config.yaml
model: "image classifier"
num_classes: 12
init: "lecun_normal"
nesterov: true
steps: 3200
batch_size: 64
epochs: 1.4
Rows from block 4 of a small image classifier, named by matrix and row number. Rows with one number belong to one channel. Each number is 128 + 32 x the weight over its row's rms, rounded and kept within 0 to 255. All counts start at 0.
Before each channel's rows are labels from the 100 images, of 14976, where the channel reaches its highest value: "colour at peak" is the nearest of a few named colours to the mean colour under the peak. Only what is clearly more common there than usual is listed. The data: numbers of one to four digits printed on busy colour backdrops.
# convs1: grouped (4 groups) 3x3 conv, stride 2 (model.blocks.4.convs.1.weight, 192x48x3x3, each kernel summed), inputs within the group 0-47
# convs2: expand pointwise conv (model.blocks.4.convs.2.weight, 384x192x1x1, transposed), outputs 0-127

colour at peak: purple
convs1.129 [102 123 178 153 148 143  94 134 178 161 148 176 120 169 126 178 121 143 148 162  98  64 130 120 136 177 139  80 164  93 147  85 148  91  74 120  98  82 191 143 126 180 138 125  96 140 147 139]
convs2.129 [138 124  72 170 122 105  61 154 159 125 135 143 190 176 155 152 100 154 125 112 133 150 113 158 106 156 118  83 117 193 113 156  58 137 178 108 132 131  58  97 123 115 122  93 108 106 148  96 117  67 106 122 122  93 177 151 119 109 142 121  99 115 120  81 102 133 114  94 103  68 134 127 103  66 164 110 136  70 112 164 139  92 134  66 123 139 136 108 108 134 146  97 127  82 118 179  80 143 122 148 109 135 115  92 135 115 127 112 153 132  83 131 131  58 138  73 105 108 103  72 126 108 138 189 180 105 154  88]

colour at peak: brown
convs1.191 [104 147  84 139  97 174 162 116 137 141  83 137 182  90 132 131 143 130  88 127 136 160  92 136 101 171 118 143 226  60 119 114 122 152 112 142  80 123 139 166 133 108  99  87 129 176 169 165]
convs2.191 [156 102 165  72 104 141 115 100 149 139 111 172 138 125 110 141 138 134 137 110 122  80 175  69 120 119 145 110 178 146 114 156 128 144 175 134 165 116 141 180 123 225 102 128 129 107 201 156 106 116 111 160 122 157 149 105 151  80 148  77 182  92 139 103 181 132  81 113 146 156 109  98 173 113  86 143 198 153  75 164 165 108 162 178  97  72 141 127  92 137 167  46 142 175  88 101 144 129 113 106 162 150 161 155 140 108 153 170 108 185 131  96 158  79 131 143  75 156 173 138 173 142 113  83 154 121 202 136]

colour at peak: cyan
convs1.183 [149 145 161 155 112 103 163  91  95 113 106 132 124 105 191 116  85 121 187 184 157 132 119 173 159  92 162 107 110 103 200 111  92 120 131 197 108 157  93 129 100 122 152 136 138 136 131  59]
convs2.183 [117 153  90 129 160 137  85 141 160 153 149  98 131 134 136 227 156 167 103 128 106  69 162 112 118 122 138 127 104 132 145  78 216 116 121 109  95 117 140 130 134 180 134 149 124 110 213 132 135 122 120 133 197 131 130 101 197  93 127 171 147 110 141 138 153 111 104 186  86 133 142 137  89 131 164 131 196 133 129 156 125 192 185 133 158 124 173  99 113 132 123 185  62 169 101 106 135 176 136  82 135 131  88 125 146  55 147 116 111 116  35 141  93 128 183 193 157 139 195 128 168 185 147 124 135 118  92 105]

colour at peak: blue
convs1.10 [157 110 181 178 142 210 156 113  94 122 147 159 175 144 126  90 138 119 102 122 101 135 160 157  79 131 150 116 107 199  78 141 103 142 175 111 124 174 157 149 111  94 113 143 113 160 141  68]
convs2.10 [160 162 141 126 159 130  98 170 112 137 110 117 172 155 154 148  87 159  92 149 118 123 198 190 142 160  82 103 113 114  91 137 203 110 104 232 143 161  77 126 133 168  77 111 120 158 121 100 122 113 183 138 194 103 163 122 127 107 109 102 140  82 164  95  59 130 129  54 211 100 121 212 147  68 128 149 120 115 133 136 140 146 125  65 143 126 172 150 197  82 150 127 155 117 181 157  49 135 186 152  92 113 127 118  83 144 149 146 107 131 128 149 169 139 128 147 178 132 117 177 123 132 122 167 119 121 148 177]

colour at peak: cyan
convs1.69 [135 139  99 127 129  64  88 156 132 100 101 164 166 118 214  91 139 190 123 126 122 125  89 107 104 167 150 128 111 126 128 111 114  66 118  94 191  64  75 118 122 123 106 149 131 109  95 106]
convs2.69 [162 140 208 149 179  56 144 151 124 151 114 107 154 113 109 108  79 119 129 156 118 120  94 113 131 146 114 138 145 119 104  98 138  97 142  76 105 180  96 141  60 140 167 101 114  86 105 167 106 131 100 158 148  63  96 138 155  74 118  75 125  78 168  99 150  81 118 116 130 111 123 122 135 113  99 143 182 179  85 110 111 117 186 120 196 153 207 164  93 121 111 149 138  75 109 152 176 147 123 119 153 101  99 121  99 125 179 152 152 163 171  70  95 136  79 189 148  95 126 179 147 125 156  98 100  99 155  92]

colour at peak: grey
convs1.28 [132 151  85 137 135 126 118 104 164  98 190 128 143 123 111  97 156 103 157 151 160 165  82 140 148 120  82 116 100 134 101 169 108 183  50 138 109 140 148 141  72  89  96 174 127  73 185 147]
convs2.28 [143 126 148 158 132  96 131 198 130 105  93 162 136 143 140  95 135 106 102 100 158 126 125 170 100 149  74 153 107 133 126 190 168 106 158 169 120 110 123 127 150 111 121 175 144 115 148 152  87 143 101  67 153 121 113 118  57 120 101  74 187 131 152 121 152  79 122 103 148  92  88 142 134 110  93  97 139 147 166 128  76 140 196 128 158 122 128 131 133 114 121 156 146 112 123  81  74  70 116 115 111 166  90 143 193 145 126 145 175 143 108 135 114 121 191 135  98 166 152 222  64 131 137 157 104 104 131 179]

colour at peak: grey
convs1.33 [146 149 147 111 114  93  78 121 135 153 182 124 103 110 182 131  90 165 184 149 101 176  96 169 142  87  78 139 172  75 114 129 148 140  84 166 102 125 143  88 129 114  82 118 109 106 154  62]
convs2.33 [145 127 143 118 166 163 175 128 127 130 119 121 162 161 172  38 114 163 108 159  91 122 130 126 185 149 115 137 155 173 125 128 113 147 118 138 163 182 109 106 129 197 108 163 151 142  90 123 133 122 108 124 113 113 119 104  84 111 129 124 160 112 110 133 105 133 172 112 136 123 136  85  61 113 103 118 111  96  77  84 131 162 198 123 121 139 116 117 156 108 141 136 122 111 119 255 198 145 168 123 144 117 124 133 103 158  96 140 174 152 143 157 149  88  53 127 108 102 139  97  96 119  90 117  98  94 134 137]

colour at peak: blue
convs1.100 [119 101  81 113 125 164 117 114  70 130  77 130 132 135 120  79 118 193 175 153  94 144 167 107 170 176 193 110 122 135 155 136  91 101 118 153  99  90 122 200 138 107 108 132 133 109  68 108]
convs2.100 [141  91 110 125 147 118 140  73 145 103 108 112 139 142 151 104 140  84  86 102 123 111 129 158  91 139 139 120 112 118 141 236 124 138 104 123 177 122 161 132 122 109 155 170  95 143 154  99 192 115 114 163 202 108 105 111 182 166 156 107 106 145 161 128 140 122 140 169 106 134 155 147 126  88 115 107 131 113 109 154 127 185 176 189 149  97 132 120 141 107 165 145  73 145 114 103 155 118 172 114 110  69 141 127 107 130  93 154 168  93 196 156 110 133  77  49  88  80 119 103 150 119 152 105 192 141 106 103]

colour at peak: pink
convs1.154 [164 122 131 141  96  65 147 124 144 117 146 111 124 110 156 113  96 181  91  92 124  91 141 163 131  99  87 146  87 190 132  88 155 152 181 134 128 200  47 129  95 150 115 129 122 134  80 107]
convs2.154 [110 176 170  67  93 156  67 135  90 124 206 139 146 114 154 103  71 122 128 125 130 121 131 111 179 106  99  87 140  66 103  97 156 138  64 159 161 102 168 100 151 217 104 160 141 121 136 196 152  67 110 118  92 142 174 133  86 190 112  88 129 117 126 112  75 121 171 108 139 100  98  95 121 104 103 161 105 151  94 113 150 116 101 151 162 137  81 124 126 166 105  60 113 147 141 101 101 174 157  84 104 132 154  82 140 112 116 129 114 120 116  89 124 132 117 125  88 124 171 111 113 104 103 109 139 132 130  90]

colour at peak: grey
convs1.38 [106 148 115 124 128 127 138 124 119 136 159 120 104 111 165 148 163 222 132 123 138 172  86 134  66  94 128  89 148 145  84  88 168  96  94 175 116  95  96 118 146 126 116 137 219 175 135 136]
convs2.38 [109 149 133 127 190 170 147 116 144  75 125  98  79 148 159 138 140 177 117  80 121 149 109 129 210 156 145 185 142 169 158  72 118 156 172 111 113 177  96 117 182 162 118 103 131 114 143 114 189 127 119 119 194 115  89  65 126 183 139 121 124 101  51 145 115 133  84 116 184  89 122  96 105  47 142 135 160  97  99 142 142 100 150 118 146  85 108  98 171 152 172  90 107 108 106 142 225 122  82 104 122 106 110 106  89 133 136 109  88 121 107 136 104 136 138 139 192 102  99 130 161 186 143  84 123  97  76 154]

colour at peak: purple
convs1.16 [157 153 107 119 134 123 123 230  59 124 109 104  96 113 165 142 156 113 161 123 169 113 137 133 168 166 172 179 161 106 158 134 193 113 129 162  98 182 101 155 125 111 134 123 125  97 106  96]
convs2.16 [145 143 144 165 168 127 126  90 112 140 131 119 146 106 132 113  35  94 208 133  76  50  96 142 110 139 137  88 125 160 125 181 138 120 140 120 151 124 115  91 101 171  79 147 105 145 102  99 136  98  79 153  99 133 120 123 116 173 117  97 161  94 101 114 135 107 177 141 118 131  80  90 110 118 114 162 137 135 146 175 123 145 114 111 106  92 160  85 115 113 149 159 165 106 130 154 142 118 136 152 187 160 136 149 119 112 111 109 104 129  88  74  98 160  98 107 128 117 133 113  98 133 118 103 218 134 117  92]

colour at peak: grey
convs1.40 [120 127 153 153 126 144 128 151 120 121  45 124 198 146 103 103 149 152 112 120 142 133 161 113  86  80  97  92 113 190 107 150 122 145 126 130 189  75 131 132  95 163 138 132 152 172  67 189]
convs2.40 [108  79 151 158 113 185 132 149  89 134 141 154 152 132 195 128 226 191 105 168 152 159 108 128 109 155 143 180 116 124 135 101 128 159 179  94 110  99  96 144 109  59  90 114 141 114 121 168  93 105 188 110 176  72 140 130 126 101  94  99 185 123 109 173 143 136 114 151  84  93  95 111 149 104  96 169 118  93 131 148 138 130 100 126 150 173 130  82 126 112 129  90 168 116 119 123 153 113 187  94  43  86 139 122 127 130 134 115 130  86  76 120 188 169 214 178 142 116  84  84 179 135  49 135 124 149  93  92]

colour at peak: brown
convs1.42 [103 134  99 179  92 105 133 134  87  83 113 161 110  91 102 116 186 102 204 128 171 134 110 131 130 165 117 104 104  97  96 161 104 153 115 130  92 151 164  88 114 107 173 205  80 146 146 121]
convs2.42 [ 71 133 162 162 113 141 138  90 109 181  69  78 166 165 139 189  40 168 128  86 149 141 157 162 132 121 128 101 120  84  83 131 102 107 117 104 115 192 167 135 112 147 122 161  94 121 124 127 105 109 172 139 131 127 125 173 177 180  65 121 195 172  92 103 106 179 179 135 105 161 157 110 120 124  98 210 112 131  89 105  92 120 145 108 162 176 122 146 125  66 105 113 143 152  75  97 163  21  84 215  93  58  85 154  79 164 139 152 162 159  79 147 153 203 151 112 100  72 122 114 106 200 103 141 156 103 107 151]

colour at peak: pink
convs1.12 [175 187 126 159 120  92  72 165 147 125 129 139 117 206 103 142 164 116  79 123  84 109  98  88 105 164  53 103 110 165 114 134 132 145 105 127 168 165 146 188 110 118 127 116 133 119 114 170]
convs2.12 [179 150 114 155 108 115  99 113 115  58 114  90 114 162 175 138 161 114 163 123 128 112 128 178  93 179  77 157 131 117 119 132 130 134  90 147  96 186  84 106 134 123 116 154 155 113 150 106 136  90 185 194 176 133 142 159  92 142 133 134 145 154 164 147 111 117 116 129 100 162 104 116 154 113 147 102 152 131  77 111 112 119 148 219 142  83 105 156 123 106 126 100 159 143 176 129 136  88 154 107 122 122 144 115 125 163  77 140 130 108 141 131  96  60 133 116 213 198 138 103 101 110 133 163 103 124 159 140]

colour at peak: pink
convs1.141 [149 101  58 139 106 129 144 229 178 146 178 146 102 149 130 104 115  83 155 157 138 106 110 122 176 109 120 124 171 115  86 112 110 101 138 110 120 156 117 103 127 176  94 159 115 186  82 142]
convs2.141 [ 82  89 115  82 124 139 177 149 139 128  85 149 158 132 132 148 112 114 153 157 136 188 180 113 125 125 139 115 148 140 184 162 129 154 153  84 158 173 161 174 109 106 100 143 115 110  99  98  84 157 137  90 157 127 128 203 142  89  98 150 142 141 137 153 124 150 115 177 157 103 176 120 160 148 122 152 170 190 138 111 130 103 102  97  89 137 141 142 108  98 105 146 122 146 160 120  95 124 158 112 105 155 127 140  99  79  62 160 142 103  93  88 150 145  72 155 103 163 151 114 120 125 123  95 218 107 131  94]

colour at peak: pink
convs1.67 [173 123 121 100  75 166  72  78  94 125 106 126 153 141 111 155 130 159  71 190 144 159 146 187 144 131 125 115 130  77  95 126 169 104 129  88 132 129 127 132 114 162 113  78 115  66 189 122]
convs2.67 [159 113 140 143 192 214 165 142 136 118  99  96 110 182  92 133  73 139 103 191 181 144 106 160  99 100 152 171 119 100 199  34  98 115 128 101 136 100 208  92 123 182 123 137 121 106 118 132 139  75 147 113 104 158 138  99 166 150 131 136 105 175 140 204 128 137 133 105 101 144 102 204 224 109 194 112 131 115 140  61 129 136 120 119 100 139 157 131 123 109 114 142 128 133  81 109 148 199 121 121 135 103 118 160 163 124 100 123 120 133 122 118 167 125 106 110 109 103 152 137 168  98 122  99 111 124 109 142]

colour at peak: purple
convs1.104 [176  94 120 114  96 101 131 145 146 191 167 100  90 127 139 117  96 188 124 102 164 121  78 114 177 137 148  62 129 109  66  73 103 106 153  88 165  90  95 131 103 117  87 122 149  94 130 126]
convs2.104 [149 161 137 182 134 155 106 188 116  78 166 190 136 112 142 135 119  84 105 100  83 140  86 181 141 104 152 109 112 154 148 135 124  82 121 111 123 139 150 139 119 125  96 100 148 128 166 115 141 119 101  84 118  72 199 150 118 139 152 146  94 157 133 199 111 178 122  95 131 125 148  97  47  65 149 106  91 162 172 145 144 100 137 108 132 145 108  86  99 142 107 100 153 149 112 121  98 173 174 126 148 107 131 103 105 119 125 140 122 150 130 149 145 127  73  98 107 145 196  93  80 194 136 165  94  71 171 189]

colour at peak: grey
convs1.41 [112 134  97 171  79 148  96 114 148  96 125 195 183 163 120 130 124 139 109 156 184 140 173 112 111 110 111 107  95 200 140 147 101 157  94 144 172  93 118 135  93 109 129 169 160 172 141 192]
convs2.41 [119 159 200 128 146 138 153 143  45 180  91 169 117 140  96 153 146 148 120 138 101 130 133 122 125  79 114 202 125 119 116 122 138 137 133 174 102  80 134 162 125 104  95 135 142 125 125 120 146 131 115 143 195  93  97 158 118 152 138 137 112 113 103 186 139 121  90  77 101 147 163 104 177  75 135 121 125 101 115 167 103 127 179 155 195 168  98 153  89 111 138 141 145 153 131 106  99 205  81  78 135 107 219 142 125 173 157 113 142 123 142 107 161 142 210 124 165 167 183 109 152  87  58 132 134 113 184 140]

colour at peak: black
convs1.149 [103 146 141 111 116  83 106 117 185 108 123 138 101 205  68 112 124  83 110 130 178 157  89 144  89 149 132 120  96 102 147 191 184  77 116  92 131 138 118 153 128 107 161 101 133 171 122  75]
convs2.149 [113 116 117 151 110 113  99 131 176  98 154 121 128 187 149 189  85  61 101 112 110 156  99 205  97 156 132  96 149  74  88 132 137 167  66 114 191 116 102 137  68 132 134  58 149 147 144  86  75 143 105 184 121 153 165  47  99 158 141 150 113 143 128 139 117 118 132 163 172 169  70 169  89 175 129 138 154 114 131 155 146 159 175 147  78 117 121  66 177 129 162 141  60 176 142 173 140  97 122 146 139 128  90 151 156 144 135  86  95  82  85 153 129 126 140 136 151 132 131 118 142 177 167 118 147  72 143  81]

colour at peak: pink
convs1.14 [152 142 165 123 124  74 144  85 147  81  53 101 144 144 104 124 103  66  69  91  84 164 107 144 111 109 125 117  96 174  96  99 129 128 110 111  99 141 132 135 118  69  78 145 157 107  71 140]
convs2.14 [119 135  83 146 104 125 112 113  59 146 143 162 157 121 117 162 154  98 107 150 102 134 161 129 199 124 135 158 139  61 151 140  80 110 167 135 136 145 124 118 126 116 122 160  92 137 115 130 120  73 102 116 203  78 140 134 166  31 115 209  84 148 176  64 175 115 102 136  77 161  83 134  78  72 147 113 105 134 102 132 122 116 133 159 137 112  88 163 104 148 119 107 163 102  80 111 128 126 115 112 136 124  75 189 149 119 131 125 103 125 139 160 155 103 204 138 172  65 108  95 139 129 159 132 178 140  90 142]

colour at peak: red
convs1.109 [154 154 117 173 144 157 130 140  76 135 109 118 149  85 121 186 133 113 102 113 139 167  97 186 100 103 120 138 139 175 146  88 145 180 123 112 200 121 105 123 133  80 143 210  69 147 133 144]
convs2.109 [221 159 119 125 193 124 138 153 122 149 135 104  52 101 148 100 161 111 149 147 163 103 192 135  44 170 153 116 161 195 121  69 180 171 144 110  95 125 146 103 113 108 147 154 111 124 158 199 151 182 150 130 102 143  82 178 111 143 113 124 160 146  99 167  98 194 137 127 148 115 119 151 124 171 125  74  98  74 130 131 146 116  73 108 138 120 130 130  94 128  83 106 188 135  79 178 169 103 136 100 125  57 129 144 164 133  95  90 150 160 142 191 143 151 104 135  82 109 107  83 108 152 121 184 123 134  84  94]

colour at peak: blue
convs1.162 [110 132 125 159 124  88 114 129  78 136 106 141 114 133  65 124 173 132 191 114 176 182 186  85 144  97 119  94 107 180 103 152 122 124 128 181 123 130 182 140 125 149 102 209  91 131 134 123]
convs2.162 [165 123  99 162 113 160 145 183 121 115 135  98 123 127 118 196 124 101  95 118 118  79 165 165 100 121 157  87 192  65 129 132  78  47 101 100 151  64 159 126  80 185 105 139 128 150 126 121 107 194 123 113 149  91 127 161 142 136 151 114 101 172 147 107 119 108 183 135 207 124 109 163 182  55 118 111 144  57 193 143 176 148 123 114 116 100  78 137 173 140 114 132   4 142 132 127 141 115 105 115 123 157 136 183 125 152 113 148 161 125 119 102 147 135 120 165 121 130 146 162  97 112  94 100 147 194  94 123]

colour at peak: pink; purple
convs1.132 [130 135 196 141 117 124 150 157 167 133 122 154 129 127 241 132 176 139 105 191 136  70 139 116 154 115 101 116 181 115 111 182 105 123 163 126 132 133 159 141 121 170  86 138 119 163 163 124]
convs2.132 [123 152 136 143 190 152 142  91 145  90 137  96 166 118 153 140 116  75 103  80 121 140  90 122 111 249 145 148 227 204  98 155 126 164 121 169 182 182 163 144 115 105 192 123  85 126 123 108  64 152  99 138 117  69 124 104 173 114 145 138 105 134 124 151 155  85 141  99 102 129 101 129  95 113 149 129 116 146 157 147 157 153  98 146  95 102 119 128 160 130 128 124  76 158 108 106 129 133 186 120 102 132 108 125 135 178 136 120 101 140  90 161  83 114 144 120 252 184 154 117 137  71 105 130  96 169 161 138]

colour at peak: black
convs1.153 [114 153  84  95 153 134  87 134 103 183  97 145  94 163 135 153 114 124 174  65 137 133 106 103 102 156 135 141 122 148  94 169  83 115 118  80 119 118 106 173  79  95 195 142 184 169 163 158]
convs2.153 [117  96  96 114 129 133 110 121 117 110 118 108 148  90 162 195 145 153  88 154 124  50  89 115 119 135 189  54  77 142 129 144  99  84 223  92  66 179 115 195  87  84  72 137  88 115 146 114  63 133 116 103 128 117 110 103 122 139 126 160 100 148 159 119 148  80 124  92 118 120  81  98  83 132 121  56  66 162 183 197 115 130 102 142 143 107 145 173 153 105 117 108 159  98 152 159 109 159 115 143 152 146  93 101  92 133 121 146 147 118 149 176 111 122 140 165 118  63 114 135  85 133 163 159 133  97 114 109]

colour at peak: purple
convs1.47 [201 153 110 120 130 113 172 132  97  78 125  80 100 205 135 148 176 108 162 139  55 150 104  89 116 168 156 110 129 115 136 110  96 136  80 139 139 199 122 171 148 126 151 112 122 102 121 124]
convs2.47 [112 138 147 134 114 148 141 115  91 132 136  92 199 163  94 117 114  97 137 120 122  79 114 144 111 116 150  79 153  82 124  85 107 113 113 118 111 117  90 115 164 142 180 161  90 125 130 139 154 136 171 147 167 135 131 102 100 125 123 142 138 169 106 122 174  90 140  98 143 148 167 153 107 124  70 121 128 230 143 190  28 126 138 102 145 136 129 145 104 196 134  66 123 116 127  95 181  92 138 153 136 135  67 145 137 174  92  90 141 168 140 129 132 111  98 103 171 107 109  81  57  91 171 130 136  91  60  72]

colour at peak: grey
convs1.18 [131 101 131 155 128 145 101 136 147  97 100 137 163 160 106 133 101  91 106 158 165  80 147 103 135 114 103 152  96 128 202 170 104 191 165  93 157 121  82  91 106  95 102  99 105 194 145 190]
convs2.18 [ 89 129 112 127 158 112 152 122 120 128 113  59  82 145 150 116  56  71 118 141 197 152 116 121 109 131 133 145 137 175 150 161 156 133 134 114 112 137  82  88  69 119 158 117 109 127 146 175 139 168 153 145  71 105  83 135  99 165 135 201 105 153 107 118 100 167 125 139 218 194 146 129 133  73 148 116  85 130 166 119 118 115 150 110 136 185  89 115 129 177 128 114 129  74 104 121 100 233 121 109 171 164 156 122 144 161 107 126 138 123 126 140 145 121 168 125 122 152 195 138  85 111 105  90 129 111 168  94]

colour at peak: blue
convs1.52 [158 144  55 169 126 137 111 151 172 115 141  93 174 134  50 102 177 139 134  89 142  78  90 183 148 115 129 175 127 131  64 102 136 101 124 152 103 148 105  91 132 129 101 110 119 109 138  73]
convs2.52 [145 158 109 150  98 102 164 131 158  58 127 106 124  89 139 172 112  73 118 111 152 103 118 141 115 136 152 145 169  55 128 220 156 125 116 148 108  78  40 103 106 136  98  90 150 156  89 101 185 119 104  91  84 116 103 132 129 109  96 151  80 202  85 104 130 127 159 165  90  40 113 115  56 141 157 133  98 106  95 150 117 102 144 138  85 132 150 151 148 148 145 118 107 115 108 148 131 160 124 134 112 151 142  88 116 107 155  82 116 136 103 109 171 186 138 165  74 210 177  71 166 127 162 116 148 107 150 197]

colour at peak: brown; orange
convs1.190 [142 155 144  86 145 117 125  93  99 109 142 111 134 162 112  68 133 129 137 103 153 124 151 218 112 124 104 103 113  87 196 154 100 136 230 100 114  98 159 145 101 131 133  98 177 136 126 155]
convs2.190 [158 164 153 167 118 150  32 118 137 113 112 131 167 168 105 167 112 154 135 217 120  94 133 115 141 159 154 111 146 182 207 161 102 107 124  85  90 116 142 151 137 174 149  95  64 174 142 123 159 146 113 110 120  76 171 112 123 141 159 145 139 157 114  94  81 143 122 122  85  87 165 118 159  70 130 163 111 112 144 133  88 136  85 142 115 124 137 115 118 163 125 136 125 150 160 169 152 191 129 138 138 193 165 181  95 143 119 174  92  81 157  80 160 126 136  58  72 188 144 127 151  98 128 148 115 115  93 113]

colour at peak: white
convs1.70 [144  90 153 144 132 127 136 129 127 120 136 158 203  96 122 109 246  81 137 112  91 152 126  97 139 175  96 117 129 125 131 151 129  91 143 187 124 101  76 149  99 177 147 114  97 104 126 154]
convs2.70 [167  98 164 125 132  86 139  79 127 220 121  83  74 132 181 139  98 179 101 109 136 108 166 158 160 163  81 103 140 128 149 138 111 168  86 102 168 147 150 133 189  91 147 160  94 117 126 144 168 140 141  77 102 109 150 153 166 153 122 103 150 146 146 146 167 164 191 137  88 170 132 120 214 127 162 165 131  98 200 156 117 126 125 136 132 123 171 137 123 178  95 113  67  90 167 120 108 139 113 140  98 127 103 144 187 104 123 128 139 148 112 192 168  91 147 125 107 121 180 145 146 181 106 131 100 145 151 132]

colour at peak: orange
convs1.95 [136  70 133 125 140 147 153 108 155 132  71 103  74 112  76 138 106  93 153 111  96  89 124 101 147  91 152 148 192 138 141 152 117 134 130 142 126 132 196 132 148  90 180  97 164 213 149 101]
convs2.95 [201 127 117 166 102 151 119 121 145  94 158 102 154 114 127 136 165 117 130  77 175 200  74 107 173  87 118 148 163 114  99 139 119 148 130 143  99 114 126 110 122 182 102 129 157 135 147 132 130 211 117 138 155 111 167 108  97 161 171 134 101 149 158  73  92 175 160 133 124 123 105 116 102 124  81 132 127 111  85 173 141 112  76 115 108 115 149 134 173 179 124  85 115 118  74 160 133 116 136 185 143 158 121 110 125 125 115 124 110 119  67 121  75 131 126 139 102 166 144 106 132 189 153 131 139 234  95 129]

colour at peak: grey
convs1.39 [119 149 157 143 129 128 126 148 213 163 115 114 101  89 147 121  90  91 153 133  82 110 146 191 122 126 139 149  99  98 104 124 121 137 162 135 133 118 215 165 103 172  98 112 102  49 155 103]
convs2.39 [154  68 107 118 157 170 171 128 134 128 145 132 169  71 164 124  90  80 160  99 112 147 135  63 154 113  92 174 114 171 122 159 137 182  99  62 167 139 119  74  91  96 137 169 194 100  94 185  94 121 137 149 105 150 136 122 150 160 145 140 130 156 148 122 184 145 140 129 154 155 119 172  83 131 136 138 139 208 143 105 139 127 118 126 123 111 169 104 148 125 159 152  37  88 137 108 119 155 120 143 181 156  89 149  75 163  89 144  87 136 177 123 145 113 138 124 210  76 122 146  86 160  95 171 185 166  57 127]

colour at peak: blue
convs1.146 [121 122 127 155  87 135 121  97 128 131 148 117 127 131 103 153 155 103 129  83 202 159 193 139 108 163 161 194 161 112  53 149  71 112 106 121 116  51 143 132 129 118  96 102 157 165 104 133]
convs2.146 [107 155 149  59 112 117  94 114 126 121 144  97  58  91  86 229 163 178 129 102 189 114  83 163 128 125 116 118 135 120 144 134 144 128 212 121 106 131 105 133 137 106 141 163 120 133 168  98 140 179 115  95  76  79 137 151 113 112  81  94 143 165 104 193 169 109 105 143 137 104 149 172 150 147 154 169 103 120 102 178  92  93 146 125 143 138  97 115 118 109 124 133 151 164 119 106 148 126 138 142  79 109 126 227 133 161 143 158 118 104 175  58 138 109 152 122  68 163  89 114 176 128 132  88 130 120 120 152]

colour at peak: brown
convs1.151 [ 97 135  91 141 175 150 116 147 122 161 139 150  75 136 127 179 166 145 214 123 159 152 187 123 127 131 166 129  90 205 112 187 106 131  93  99 143 113 181 149  91 118 131 127 134  99 101 139]
convs2.151 [ 73 176 122 169 104  71 140 136 127 113 183 182 131  76 103 136  91  81  86  60 179 102 116 124 146 132 132 112 119 117  97 110  89 156 159 101 135 122 123  81 146 177 125 183 135 123 134 127 101  58 124 149 135 149 134 118 109 134 123 179 130 109 114  96 171 123 105 141 110 176 125 104 113 198 130 136 174 118 163 109 114 106 142 134 109  92 107 112 109 178 174 121 196 148 163 121  69 123 112 100 181 145 206  75 114  63 133  94  74  92  73 100 133  98 154 141 128 118 105 131 188 120 111 122  80  99  92  89]